From a checkpoint of a small image super-resolution model: widths [64, 128, 128], batches of 256.
Rows from block 7 of a small image super-resolution model, named by matrix and row number. Each number is 128 + 24 x the weight over its row's rms, rounded and kept within 0 to 255. All counts start at 0. Numbers have three digits each.
After each channel's rows are labels from the 100 images, of 14848, where the channel reaches its highest value: "responds to" is what is common among them; "place" is the part of the image that holds the peak. Only what is clearly more common there than usual is listed. The data: reaction-diffusion patterns (Gray-Scott).
# conv: 3x3 conv (model.mid.2.conv.weight, 128x128x3x3, standardized in use, each kernel summed), inputs 0-127

conv.127:125135126137177154167155118125126147157102149127105115146163106090090173132119151128123128125138105147100167126112121126156121153083159098156126126151123107116118118164128157135153120097145129148135107143128160169110166136137115142120103061095106138085109139135088095105127112130178136104171146150106141145142163165132089093111115108126126152100137118135135107112095108122138129048133
responds to: embossed; feed 0.03 kill 0.062; feed 0.026 kill 0.059
place: top centre; top right

conv.120:145153084158159146140108128137134170131079153105132078176136139123176194122068138114121145132138096145129148136103146116124114151075139097155141118128152142123117117109145141112128140123150142173157176119097137097131147146102136110150119083140130155105144129144135109104110109132129120100150127134112127163073119157120122106116125150101174151136143135171145131115108136143088087085121
responds to: embossed
place: bottom centre

conv.22:162150148107124145122188130173173129109099122118177136132140136093106073123083088118121144110065117141143141115122099123126118135106159132115115081164113124140118102153149133143107150109146117123172109089154109079098135110176159180153123101139159117101142143151133158104100160142150125110117131118149126097107129142105128119148115114149087152115112116119174135116147128162118149113140
responds to: stretched; grey
place: middle left

conv.85:139116113106149069175099128127129117156130092109124063150114140129144163095115146120143129158137152128157166142076132133135129130113119118122151110141140129113100097165168086117127161097185102109156139126125068130122138130126131159137136118146147113172149118107160165144130110135160130137142182081102105112123091132128121125123112163102106108131119183074142101128130148115143121142121
responds to: stretched
place: centre

conv.102:153125141124155126128137083149122141151132114110090138131147108107134079157115109117100155170119148135119148075149104131169092159108142108124148108116108111097138122105136094134116146129130132147106150099126110103151130093191091156177133108132111115098149102125118116117126123155150146130082083139162118084124146168139148142140107187077138101144119132191148139117136149135154159114145
responds to: embossed
place: top centre; top left

conv.117:146137144135149118139113084168134105122097141080122127104116069150131143125128119163126123143122126081138084116097136147113141144166082127092118144142160116139129143141121128138120138176147140113132073103149091185102122133133086154124145162127169140105120116134149110147100126128174144157161126106047142109116111112132131116115136155079117141130112161137097158134152169101119139145127
responds to: stretched; feed 0.022 kill 0.051; feed 0.018 kill 0.051
place: top centre

conv.41:145133166073112116132161166165104155124119126117108116156135118157115119113098131115130132107109114141122101149129098089125127118140095130170135124166169170103107086105125089154105157181170103149140136117120094136145132083121095125143116164093134109156117151148123137051096129162130144121130121140157145102133106164139165168158130121092144115099113117145108138152118136152155131090125
responds to: embossed; feed 0.039 kill 0.058
place: middle left

conv.75:110154103142098175062132125113107142162150132137128142155140173139118138147092166136110143118131112153152101063086145074128091114111097155176151109170108115124150083102127137121106114135186147148155129100094129109160132125118094118130123112144150111117121138129111130122155119174089132157112140149159127139163138122155093171121117120129126128116120115114151118097103169104129103132144
responds to: embossed; feed 0.078 kill 0.061; feed 0.058 kill 0.065
place: bottom centre

conv.110:131139123097109102134130112171117128129173124133172120158131097132143121145080101127109157074072116127155118122134131125107102143108143124131117092118129111164156093136177132159143122079146081148159141100125081112105164119124126140173086131140144140124139179099117160123115182104128140153144156148141130152120124143114121118111094137135084139098125145153142087145143096087118150117162
responds to: stretched
place: centre